config.toml
dataset = "analogue clock faces"
conditioning = "none"
arch = "dit"
cond_dim = 192
norm = "layernorm"
activation = "swiglu"
head_dim = 64
fused_qkv = true
qk_norm = false
layers = 10
width = 160
positions = "learned"
lr = 0.0032
epochs = 13.7
adamw_weight_decay_other_params = 0.01
Rows from block 4 of a small image diffusion model, named by matrix and row number. Rows with one number belong to one neuron. Each number is 50 + 10 x the weight over its row's rms, rounded and kept within 0 to 99. All counts start at 0. After the name is the row's rms in percent of the matrix's.
After each neuron's rows are labels from the 100 images, of 14976 (inputs lightly noised), where the neuron reaches its largest size: "top examples" is what is common among them; "lies over" is the class under the peak. Only what is clearly more common there than usual is listed. The data: analogue clock faces. In brackets: how many of the 100.
# gate: MLP gate (model.blocks.4.mlp.gate.weight, 416x160), inputs 80-119
# fc1: MLP up (model.blocks.4.mlp.fc1.weight, 416x160), inputs 80-119
# fc2: MLP down (model.blocks.4.mlp.fc2.weight, 160x416, transposed), outputs 80-119

gate.113 128:41 59 49 66 49 48 56 44 44 49 50 51 64 48 54 48 36 42 38 53 36 45 63 48 74 49 50 56 51 50 21 45 42 57 25 48 52 61 34 48
fc1.113 109:46 59 32 52 49 44 41 34 72 52 66 45 63 52 53 49 25 44 46 50 38 46 48 35 71 47 65 47 63 55 71 38 72 48 42 57 56 61 50 36
fc2.113 128:55 52 49 36 59 35 62 58 47 51 51 47 42 48 60 47 51 46 28 44 40 57 65 51 29 43 44 75 32 66 64 55 55 39 36 49 55 49 48 68
top examples: minute hand past 2 (34); minutes: 10 to 14 (34)
lies over: minute hand (31)

gate.151 097:57 59 77 49 67 38 55 52 44 48 28 55 51 45 52 53 49 58 42 42 47 59 39 57 68 56 60 63 60 46 45 54 24 45 60 43 46 61 36 56
fc1.151 096:64 47 50 55 60 44 50 49 47 52 62 29 44 57 49 52 60 40 57 40 43 59 37 71 51 47 35 64 66 50 51 50 59 47 53 56 39 56 53 59
fc2.151 100:54 63 54 57 48 32 44 43 57 48 54 48 42 60 53 51 52 68 27 44 61 46 46 42 60 56 48 48 40 55 67 53 37 49 41 56 49 62 43 74
top examples: numerals (70)
lies over: face (81)

gate.232 090:52 51 55 45 55 54 44 27 51 39 51 40 60 54 30 36 43 55 68 60 28 56 43 58 63 49 57 64 58 58 59 63 27 63 47 38 43 59 43 60
fc1.232 095:42 54 59 41 40 66 60 53 40 50 55 64 43 75 46 47 53 52 51 46 51 33 37 48 27 45 51 48 44 39 65 51 37 53 51 41 57 36 39 47
fc2.232 088:39 34 63 48 81 46 57 67 73 52 42 35 52 66 37 39 46 50 70 40 34 40 46 54 46 39 43 52 56 36 46 43 62 57 35 48 43 47 57 61
top examples: minute hand past 5 (28); minutes: 25 to 29 (28); minute hand past 4 (26); minutes: 20 to 24 (26)
lies over: minute hand (37)

gate.16 102:28 43 52 54 55 45 34 36 60 50 43 44 27 51 48 43 35 43 48 45 69 42 33 44 45 31 62 38 63 42 47 42 47 41 33 56 51 58 45 45
fc1.16 115:61 49 54 38 47 58 63 60 49 44 54 45 56 21 56 41 46 66 57 43 29 63 66 54 50 61 46 55 45 57 61 55 44 69 56 44 43 32 44 50
fc2.16 105:63 58 58 44 43 50 44 39 51 48 47 50 54 31 64 50 49 50 45 36 36 64 45 47 45 43 46 60 57 37 66 56 46 36 57 54 46 38 47 43
top examples: four ticks (54)
lies over: face (98)

gate.193 110:50 78 54 33 59 56 58 29 52 38 56 32 51 52 33 48 68 45 67 49 40 36 57 45 44 53 49 50 57 36 71 43 40 47 49 62 72 51 48 55
fc1.193 108:40 56 54 41 53 35 64 57 43 48 62 72 51 52 60 59 46 33 40 61 50 58 53 47 51 54 36 58 52 51 63 57 45 36 56 38 45 65 58 64
fc2.193 081:51 39 41 42 61 27 39 52 59 38 44 48 47 40 47 62 50 48 57 50 62 57 42 60 65 59 60 54 36 62 49 68 42 45 50 59 34 54 64 48
top examples: minute hand past 9 (48); minutes: 45 to 49 (48); minute hand past 8 (42); minutes: 40 to 44 (42)
lies over: face (70); minute hand (30)

gate.59 096:52 45 60 52 47 53 44 65 46 40 60 53 35 51 49 59 52 58 50 51 47 45 61 62 55 47 61 56 60 47 62 51 44 54 56 48 68 51 47 49
fc1.59 098:53 45 66 52 49 31 44 47 30 46 38 55 31 60 64 53 54 45 38 56 24 57 62 41 71 33 50 49 44 35 56 54 48 55 30 57 49 45 46 52
fc2.59 117:63 59 53 48 43 32 39 66 59 67 44 40 48 54 69 59 58 59 49 35 46 57 52 59 37 57 57 55 49 44 57 54 40 27 53 49 62 48 56 48
top examples: minute hand past 3 (31); minutes: 15 to 19 (31)
lies over: face (89)

gate.192 096:36 54 55 48 58 37 51 45 44 52 33 42 48 50 38 44 47 49 53 36 47 37 63 60 50 47 41 48 58 47 28 51 69 45 58 48 52 42 50 42
fc1.192 110:54 46 76 58 48 49 41 42 38 51 37 43 41 49 47 62 48 54 59 51 51 43 30 52 52 79 46 65 49 53 67 64 42 64 61 55 56 58 51 51
fc2.192 093:30 40 59 39 37 42 48 60 60 56 56 51 44 44 34 71 45 40 51 38 52 51 38 47 43 61 47 39 47 60 34 52 57 32 57 50 57 51 60 33
top examples: hour 5 (27)
lies over: face (100)

gate.210 086:42 48 38 53 54 58 52 52 47 47 36 47 43 52 58 54 50 43 44 42 43 51 37 47 56 58 50 38 54 56 79 65 75 67 52 37 47 32 56 60
fc1.210 085:50 53 50 48 53 58 45 48 21 52 44 43 59 49 40 55 26 46 61 52 60 42 77 48 50 62 69 36 33 60 51 51 52 44 53 58 53 53 67 56
fc2.210 106:39 42 48 50 35 68 58 58 54 48 50 42 45 57 29 54 68 46 67 54 47 50 72 40 57 58 48 46 58 63 42 70 42 46 52 44 40 57 46 46
top examples: square case (98)
lies over: backdrop (96)

gate.323 098:24 54 45 41 46 59 35 43 71 54 59 50 45 50 46 41 32 52 51 31 53 32 30 52 30 43 45 52 60 62 57 33 53 42 33 38 64 59 51 48
fc1.323 094:35 59 55 42 30 46 52 49 48 51 56 63 38 62 62 58 30 53 73 41 60 44 42 55 61 49 54 59 47 57 60 42 55 46 48 43 55 53 60 38
fc2.323 114:35 64 55 60 58 36 44 46 47 53 51 45 55 69 48 48 73 58 42 51 68 50 36 50 44 48 40 48 38 42 49 49 50 51 33 49 66 45 53 69
top examples: numerals (63)
lies over: face (99)

gate.7 099:76 51 35 65 39 40 62 41 52 38 35 48 53 60 57 47 66 46 39 40 46 58 44 53 40 58 62 69 45 40 35 55 45 61 44 34 59 62 47 45
fc1.7 098:63 47 44 61 53 55 59 48 46 41 29 41 38 53 46 45 56 48 52 42 44 59 65 33 38 36 57 46 48 52 34 38 55 52 39 41 64 58 53 59
fc2.7 089:66 36 49 31 62 54 41 45 43 55 63 42 39 48 44 51 43 55 53 45 53 48 30 66 49 49 46 48 71 56 51 43 63 52 57 61 55 46 35 49
top examples: square case (72); dark face (67)
lies over: case (30)

gate.243 093:43 55 48 52 50 51 71 38 53 40 50 53 89 50 54 55 50 57 24 51 71 60 44 54 33 49 65 34 42 51 48 38 30 56 52 43 34 62 63 65
fc1.243 093:38 34 53 52 43 49 38 46 45 55 45 58 45 36 33 40 35 60 81 48 68 54 65 49 60 65 52 24 61 46 70 68 54 59 65 53 53 37 45 37
fc2.243 106:44 42 25 57 29 50 52 52 74 50 48 65 37 45 36 37 35 51 41 40 58 47 68 45 55 55 60 42 51 71 38 52 36 39 60 46 54 39 61 41
top examples: four ticks (62)
lies over: face (98)

gate.144 093:52 56 65 51 56 39 37 52 54 58 50 48 43 45 42 39 49 43 59 48 46 38 38 60 59 61 43 44 55 37 69 46 43 33 41 56 58 55 53 28
fc1.144 100:46 44 57 66 64 54 50 68 57 65 44 47 56 32 45 43 34 45 61 55 64 33 51 49 33 43 46 26 48 46 58 46 55 32 26 53 60 55 50 46
fc2.144 084:46 55 41 55 41 50 41 67 77 50 36 48 76 60 54 36 57 62 31 42 50 59 48 56 32 53 42 55 47 42 46 44 46 47 67 49 62 48 44 59
top examples: hour 2 (27); hour 4 (26)
lies over: hour hand (79)

gate.249 095:55 51 73 47 43 62 67 64 46 61 67 46 55 47 38 50 63 60 39 45 54 53 34 46 56 50 50 44 56 65 51 52 25 53 39 63 44 40 62 52
fc1.249 105:62 47 41 55 58 47 71 48 35 64 58 54 46 47 39 52 52 48 50 54 40 48 62 55 58 60 62 53 59 64 44 40 46 45 42 56 38 50 52 46
fc2.249 094:52 62 50 43 58 35 58 57 47 45 32 56 61 34 48 49 49 43 63 55 80 57 18 48 39 47 60 56 47 52 40 42 40 50 49 54 41 42 57 60
top examples: numerals (97)
lies over: face (99)

gate.371 110:53 48 34 28 41 60 58 39 52 20 55 67 41 54 51 56 38 48 55 46 50 51 54 51 37 40 44 54 52 53 42 54 45 56 41 52 45 45 43 42
fc1.371 105:54 57 41 55 52 50 44 56 45 61 59 37 45 62 45 40 43 49 54 66 55 71 50 44 49 60 54 37 39 49 38 64 54 28 49 76 35 50 58 53
fc2.371 093:52 58 56 57 45 57 51 34 46 31 48 69 56 64 40 65 55 29 46 39 36 58 51 59 65 51 38 28 58 44 56 57 71 44 44 52 52 63 45 55
top examples: minute hand past 12 (41); minutes: 0 to 4 (41)
lies over: face (74)

gate.213 103:50 40 54 49 44 37 44 48 58 39 54 33 43 58 39 47 58 40 38 57 39 61 62 50 61 51 47 58 47 29 43 59 49 46 40 44 67 61 44 43
fc1.213 095:45 48 52 44 56 39 42 49 44 58 46 56 25 35 43 46 35 34 64 63 30 34 40 54 65 57 55 56 52 24 40 37 47 48 56 43 42 58 44 47
fc2.213 080:60 37 40 62 42 56 51 50 40 49 57 53 48 49 42 44 50 55 50 42 64 63 51 49 48 80 39 39 55 66 57 44 45 53 45 51 51 44 53 48
top examples: minute hand past 8 (37); minutes: 40 to 44 (37); hour 8 (36)
lies over: hour hand (30)

gate.234 097:44 45 34 58 40 44 63 57 50 44 47 44 40 52 59 50 30 34 68 57 46 53 24 53 65 70 57 26 79 58 51 51 63 47 53 49 51 51 41 36
fc1.234 104:54 38 40 56 47 40 45 54 54 42 48 54 45 56 41 42 30 44 64 52 57 51 36 49 60 71 44 45 43 61 32 51 61 70 53 25 56 53 43 34
fc2.234 100:39 61 66 43 65 48 55 61 69 51 50 41 46 55 59 60 40 64 34 46 47 32 40 59 55 71 67 30 37 45 53 47 63 50 37 35 39 36 45 49
top examples: numerals (58)
lies over: face (100)

gate.136 094:59 39 56 62 40 38 39 47 51 46 38 43 70 61 40 47 50 58 42 46 56 63 30 65 43 46 52 42 84 44 39 48 49 57 54 62 56 32 43 60
fc1.136 090:57 55 59 49 45 38 66 52 79 49 50 48 61 35 46 69 39 38 39 35 40 44 61 56 46 49 44 39 43 48 38 39 50 58 74 60 52 42 54 73
fc2.136 112:43 42 48 62 35 56 43 52 34 49 35 49 68 48 52 62 31 41 45 54 51 53 58 39 43 48 38 45 64 47 56 51 40 40 58 42 50 55 64 61
top examples: square case (63); dark face (62); numerals (58)
lies over: face (100)

gate.130 098:51 38 58 45 61 60 41 54 49 48 39 58 56 52 41 52 40 62 48 34 55 42 31 45 49 54 30 63 63 53 52 58 54 44 49 47 62 54 55 58
fc1.130 095:55 38 61 57 51 72 37 64 48 45 51 48 55 57 47 35 42 54 50 48 51 38 32 54 41 50 25 68 44 37 67 46 47 50 43 46 51 46 57 56
fc2.130 097:47 23 32 46 58 70 73 42 62 49 52 58 51 50 43 50 60 55 39 50 52 32 41 45 48 49 68 62 54 51 47 51 38 58 43 45 42 61 60 43
top examples: dark face (88); hour 5 (42)
lies over: face (65)

gate.367 137:41 39 52 39 46 53 41 45 52 49 51 58 66 79 56 53 50 43 32 58 52 49 44 48 58 54 62 44 64 52 52 46 49 60 37 49 69 44 49 53
fc1.367 096:60 58 55 47 58 77 58 65 57 49 27 51 34 72 51 65 67 37 44 62 42 56 50 53 44 45 41 49 48 70 50 32 47 52 49 44 63 26 62 62
fc2.367 120:50 45 50 46 52 54 54 47 57 46 53 51 22 60 43 56 41 49 58 48 51 37 58 45 49 44 61 48 38 56 49 33 47 29 39 49 56 57 43 57
top examples: hour 4 (28); minute hand past 10 (25); minutes: 50 to 54 (25)
lies over: minute hand (29)

gate.257 098:45 57 29 45 54 48 51 59 47 55 52 65 37 60 59 53 37 52 58 56 56 40 25 63 43 47 63 50 51 54 42 61 65 45 52 51 38 81 49 30
fc1.257 097:32 42 51 53 65 49 50 41 62 56 49 41 51 45 53 43 47 54 58 55 61 44 42 52 58 60 69 44 49 63 44 45 52 35 62 70 25 48 55 37
fc2.257 108:49 55 57 50 63 36 39 62 56 53 41 48 51 47 30 48 44 37 53 53 52 47 44 45 45 48 59 50 49 53 62 36 56 47 74 39 74 48 35 46
top examples: minute hand past 12 (27); minutes: 0 to 4 (27)
lies over: minute hand (52)

gate.205 097:51 47 46 40 50 29 50 29 47 58 52 45 46 55 33 45 48 56 38 43 50 48 58 45 64 28 38 50 59 38 38 54 48 64 39 61 48 54 62 62
fc1.205 094:40 67 61 58 37 54 52 64 58 53 60 57 43 45 79 58 55 38 51 41 47 41 56 61 33 72 52 48 46 67 56 46 52 54 67 50 49 45 42 51
fc2.205 091:43 29 48 42 49 55 46 37 54 46 37 59 42 19 48 58 44 44 28 43 50 40 53 55 56 66 53 53 69 42 29 59 61 41 46 60 56 62 45 60
top examples: numerals (63)
lies over: face (100)

gate.200 103:57 51 56 63 44 47 30 46 87 51 57 47 42 50 31 51 42 58 84 44 38 60 52 62 59 56 56 72 50 55 41 50 32 55 50 43 55 29 39 29
fc1.200 101:59 55 47 35 43 51 48 57 81 44 47 43 54 62 50 39 52 44 65 42 34 48 28 48 52 42 41 53 35 48 48 59 40 56 74 53 51 50 43 42
fc2.200 103:45 58 56 47 59 61 50 64 46 51 34 50 59 49 35 65 58 42 47 46 31 18 44 52 79 27 38 39 51 49 36 68 68 56 26 55 58 32 60 59
top examples: second hand (82)
lies over: minute hand (50); second hand (37)

gate.150 102:48 53 49 43 39 23 60 45 41 48 62 44 37 67 37 46 55 59 25 50 52 56 55 54 61 62 59 49 28 49 30 65 45 65 59 57 47 75 47 35
fc1.150 109:36 61 74 53 59 64 30 54 43 69 38 52 61 34 38 37 39 55 68 37 48 29 51 39 36 71 41 48 57 60 44 46 46 52 61 46 46 48 39 55
fc2.150 102:47 55 59 38 62 47 40 54 49 53 40 51 37 48 42 66 48 43 42 39 40 60 25 45 58 52 62 51 49 58 46 38 39 41 47 50 70 56 53 55
top examples: minute hand past 6 (29); minutes: 30 to 34 (29)
lies over: face (98)

gate.216 092:49 58 63 42 45 46 38 53 47 47 66 50 73 55 40 47 31 53 53 36 49 59 36 59 45 50 47 61 53 68 44 53 64 34 37 63 47 54 45 37
fc1.216 088:43 38 40 64 40 41 50 33 54 45 44 39 30 31 43 43 62 51 75 43 45 51 62 46 62 42 44 43 43 27 60 53 31 50 58 58 53 37 51 46
fc2.216 101:54 44 52 55 27 62 45 40 49 47 57 41 46 46 40 39 47 52 57 46 46 67 49 40 53 53 55 57 51 76 61 67 66 48 46 40 34 28 41 58
top examples: minute hand past 5 (35); minutes: 25 to 29 (35); hour 5 (32)
lies over: minute hand (31); hour hand (30)

gate.178 112:55 63 44 42 37 64 68 52 51 54 55 37 57 46 46 60 42 42 55 60 50 51 35 54 47 52 48 56 47 42 52 57 61 37 37 61 45 57 30 51
fc1.178 093:54 54 59 40 51 55 72 60 64 63 35 53 53 41 35 65 48 43 47 61 48 56 48 53 42 52 35 60 54 52 38 59 46 29 54 45 52 40 30 33
fc2.178 094:57 43 49 57 42 46 26 43 71 66 55 62 52 53 47 65 59 55 58 54 57 61 52 55 53 52 45 49 53 54 42 59 44 65 52 53 40 43 41 54
top examples: second hand (99); dark face (89)
lies over: face (74)

gate.272 098:44 35 71 63 67 44 44 45 49 50 54 55 38 41 33 39 47 39 46 41 43 39 63 39 58 37 44 38 40 39 73 55 56 54 56 44 45 53 49 27
fc1.272 103:43 34 66 51 44 55 70 43 51 50 56 52 55 73 30 48 27 24 67 66 57 59 48 42 49 69 52 63 52 55 34 47 37 55 66 46 52 32 46 43
fc2.272 088:45 46 40 32 51 34 39 62 47 44 28 45 51 46 48 40 52 38 59 36 46 63 49 50 63 58 70 43 40 46 67 44 57 53 57 47 73 50 29 55
top examples: hour 2 (27)
lies over: hour hand (30)

gate.218 098:66 42 46 45 45 48 64 52 60 61 47 47 64 50 44 34 65 65 44 46 33 75 45 54 45 47 39 55 37 71 49 65 33 63 60 42 53 45 48 52
fc1.218 096:39 56 53 37 54 45 59 44 60 53 47 52 59 60 47 53 69 57 41 47 36 60 49 41 23 25 48 56 48 67 37 62 51 41 67 48 66 57 59 42
fc2.218 115:48 43 45 48 59 37 56 63 28 52 46 62 43 48 31 47 67 50 46 55 33 54 41 44 53 29 37 43 41 52 67 58 63 47 58 50 50 53 49 56
top examples: numerals (74); square case (61)
lies over: face (100)

gate.320 103:43 52 57 48 63 57 58 54 64 46 72 55 38 54 59 53 36 58 52 56 50 41 44 48 59 46 75 60 53 64 57 69 48 34 59 52 49 42 62 43
fc1.320 108:44 51 42 62 66 48 51 57 39 51 18 43 57 39 46 45 51 45 46 48 52 62 60 54 56 45 30 43 46 48 27 50 62 39 45 65 40 63 45 58
fc2.320 093:55 39 50 71 50 40 50 53 64 38 69 40 43 71 61 44 49 71 52 46 53 38 72 56 58 38 40 44 54 48 37 47 62 48 43 32 40 34 39 37
top examples: hour 5 (25)
lies over: hour hand (29)

gate.319 108:44 61 56 44 44 47 69 44 45 44 55 52 55 58 48 56 82 45 23 57 60 56 34 55 51 39 49 52 39 51 53 48 34 59 60 41 44 53 44 71
fc1.319 101:41 54 58 30 42 69 47 59 36 45 40 57 32 59 59 65 74 53 43 54 44 46 46 31 56 52 59 53 28 37 41 67 36 68 59 45 44 47 61 64
fc2.319 120:29 48 56 74 52 56 69 56 51 54 48 41 54 64 48 48 39 49 40 50 51 30 47 43 46 53 31 63 68 50 36 60 29 45 61 53 60 36 63 41
top examples: ticks (60)
lies over: minute hand (36)

gate.0 099:52 52 47 68 45 47 62 52 44 50 59 58 49 59 57 45 49 63 36 53 38 54 51 56 48 37 43 45 51 61 40 52 32 47 38 52 46 43 55 55
fc1.0 100:47 46 63 67 49 49 58 43 63 56 60 54 57 54 35 55 37 60 68 31 54 49 48 40 33 37 52 40 48 63 41 44 45 53 51 60 42 60 53 42
fc2.0 098:68 47 26 46 52 41 55 57 34 46 44 36 51 50 61 49 62 44 47 60 45 61 42 60 56 41 52 53 48 50 63 37 60 52 48 42 51 36 66 51
top examples: dots (74); dark face (69)
lies over: face (98)

gate.235 095:47 48 41 58 52 61 54 41 42 52 41 45 62 56 56 45 61 41 49 47 74 44 53 35 44 48 68 44 54 45 55 46 33 43 37 55 46 37 57 60
fc1.235 093:52 44 31 45 59 50 38 52 36 34 48 49 51 51 47 64 55 41 37 50 44 65 48 58 53 60 44 33 57 49 36 45 54 55 43 52 50 49 54 70
fc2.235 098:47 43 50 60 59 48 37 28 61 39 53 50 49 29 40 52 47 34 43 41 59 43 61 73 35 39 57 39 51 50 46 33 56 35 48 43 44 44 48 45
top examples: minute hand past 9 (70); minutes: 45 to 49 (70); dark face (61)
lies over: minute hand (71)

gate.347 094:38 50 59 55 39 41 38 43 52 59 66 52 49 65 38 45 39 56 43 54 60 56 61 46 58 43 55 65 56 28 45 30 32 49 49 56 35 58 37 41
fc1.347 098:66 54 60 50 48 63 47 51 40 66 57 37 59 51 37 59 51 73 45 38 43 58 60 46 38 69 62 54 42 49 36 38 46 44 74 64 35 44 46 69
fc2.347 103:61 46 40 45 39 55 57 39 57 41 34 47 50 55 25 53 54 68 51 48 43 52 57 54 64 56 40 58 53 43 60 51 57 46 56 45 36 38 42 38
top examples: minute hand past 8 (48); minutes: 40 to 44 (48); hour 8 (27)
lies over: face (93)

gate.154 108:46 44 41 47 64 64 62 43 57 50 52 47 40 62 41 43 52 58 19 53 57 51 32 44 48 34 44 42 55 63 51 49 47 52 32 48 62 47 51 51
fc1.154 093:58 58 59 37 38 32 68 43 53 43 40 51 52 72 42 62 59 50 31 70 51 63 51 48 48 69 50 45 53 66 50 36 55 48 64 48 48 53 61 41
fc2.154 086:60 48 40 54 44 44 37 43 43 49 43 55 64 46 57 59 60 36 49 50 63 66 46 47 38 48 54 53 56 41 41 60 38 53 55 57 53 29 52 44
top examples: numerals (56)
lies over: face (98)

gate.5 092:44 53 50 31 49 36 61 56 43 46 64 54 67 56 48 64 55 45 60 70 61 51 41 40 55 60 52 59 46 53 50 45 51 54 66 61 51 40 54 58
fc1.5 098:57 50 44 54 43 50 56 44 46 59 52 52 47 60 56 58 48 60 36 58 52 42 64 72 38 41 55 38 44 43 46 62 43 52 52 54 53 44 51 46
fc2.5 089:62 60 42 34 49 46 60 69 50 53 39 51 48 31 51 54 42 45 62 41 53 38 63 42 50 52 42 39 41 56 53 69 56 30 48 44 54 62 66 55
top examples: dark face (89)
lies over: backdrop (100)

gate.181 094:68 36 48 44 57 42 50 42 49 50 58 59 35 57 43 61 61 61 43 49 40 59 60 59 63 66 52 49 48 48 33 61 36 36 45 37 46 41 55 47
fc1.181 094:34 57 65 44 39 50 60 69 81 51 57 63 32 39 57 39 36 40 44 40 40 42 59 70 55 41 43 64 41 47 67 44 63 34 59 42 55 52 46 61
fc2.181 111:54 28 59 46 40 35 45 53 69 57 36 50 38 44 48 48 49 56 57 49 67 38 61 65 53 43 20 47 47 46 49 47 48 35 48 42 39 47 44 55
top examples: second hand (92)
lies over: second hand (40); minute hand (29)

gate.60 129:58 71 51 46 52 66 44 45 58 65 71 16 54 50 40 56 45 56 59 40 63 50 54 48 53 61 46 51 50 45 62 73 55 44 50 57 37 53 35 55
fc1.60 153:56 31 47 49 53 39 62 46 43 40 33 69 49 54 57 56 50 43 31 71 45 51 47 53 54 44 47 41 50 49 45 35 42 62 46 69 61 37 66 48
fc2.60 135:38 38 37 23 40 42 72 52 51 51 59 54 41 44 59 37 46 52 54 57 45 54 45 55 51 55 59 53 35 45 36 45 54 57 52 70 49 39 45 49
top examples: second hand (100)
lies over: face (96)

gate.329 094:44 44 63 34 63 34 34 68 29 60 51 49 50 39 38 42 41 44 49 65 65 61 57 55 43 49 49 61 41 54 43 52 36 51 57 54 53 44 44 51
fc1.329 090:40 60 57 60 50 58 80 53 56 37 54 39 46 59 51 57 69 60 38 49 53 38 34 52 48 60 46 42 44 44 74 47 44 60 54 52 45 51 53 54
fc2.329 092:57 59 64 39 47 56 44 38 40 49 53 39 42 56 52 61 46 35 53 54 24 55 50 43 52 70 57 38 31 77 44 27 58 56 34 40 49 53 57 49
top examples: hour 2 (30)
lies over: hour hand (33)

gate.161 099:62 41 52 62 66 57 54 43 52 43 43 46 63 48 56 51 46 59 55 60 57 32 59 44 43 62 52 59 44 50 51 41 51 48 64 50 60 61 36 45
fc1.161 113:54 35 49 52 54 61 50 45 44 54 65 43 40 43 43 55 57 59 60 48 64 52 78 52 49 46 66 63 47 41 63 68 55 44 43 51 45 54 53 47
fc2.161 084:50 44 44 56 37 55 56 45 67 42 57 50 54 51 49 49 50 42 53 35 65 63 51 42 52 36 60 42 60 45 49 50 49 61 28 58 45 54 54 63
top examples: second hand (100)
lies over: second hand (52); minute hand (44)

gate.54 089:49 54 63 35 47 34 49 43 49 66 62 47 48 44 49 56 38 55 54 39 45 47 61 73 36 66 57 40 42 62 44 49 44 69 63 60 51 69 47 60
fc1.54 086:48 55 56 33 66 49 57 42 50 52 67 57 54 26 57 47 25 38 54 40 53 41 41 73 69 69 59 36 55 61 32 38 57 45 51 59 48 59 46 63
fc2.54 098:52 37 38 71 55 53 51 68 61 45 37 58 48 57 59 54 60 42 82 57 54 71 50 43 34 61 47 43 51 70 59 41 39 78 52 35 44 51 51 45
top examples: minute hand past 12 (34); minutes: 0 to 4 (34)
lies over: face (95)

gate.256 110:63 61 56 37 37 49 44 61 46 43 49 55 50 58 54 47 63 64 30 62 58 62 58 38 58 57 59 47 49 53 36 53 38 46 37 42 54 41 48 51
fc1.256 113:45 52 58 49 58 47 48 66 56 44 49 57 39 64 50 48 56 42 63 41 71 63 39 40 30 60 66 38 47 45 54 54 47 51 38 40 36 54 41 23
fc2.256 102:59 54 44 59 47 38 60 32 52 56 63 49 56 62 75 53 36 48 44 60 69 60 58 66 54 32 33 57 42 51 84 30 59 53 54 45 44 49 58 56
top examples: four ticks (100)
lies over: face (100)

gate.403 090:38 62 63 36 50 58 67 40 45 52 56 51 59 39 41 43 49 63 26 49 51 44 42 66 34 45 49 28 57 55 57 48 53 60 49 44 43 46 52 58
fc1.403 097:58 59 25 38 46 64 45 53 43 55 66 48 36 50 29 55 55 57 46 49 46 71 37 48 23 46 46 40 44 44 67 53 43 48 50 35 33 55 46 49
fc2.403 090:65 49 53 49 67 57 52 39 42 52 46 59 64 30 56 63 52 48 51 47 49 75 50 47 56 55 49 29 39 65 67 49 63 61 59 45 43 55 31 61
top examples: minute hand past 4 (57); minutes: 20 to 24 (57); minute hand past 1 (30); minutes: 5 to 9 (30)
lies over: minute hand (58)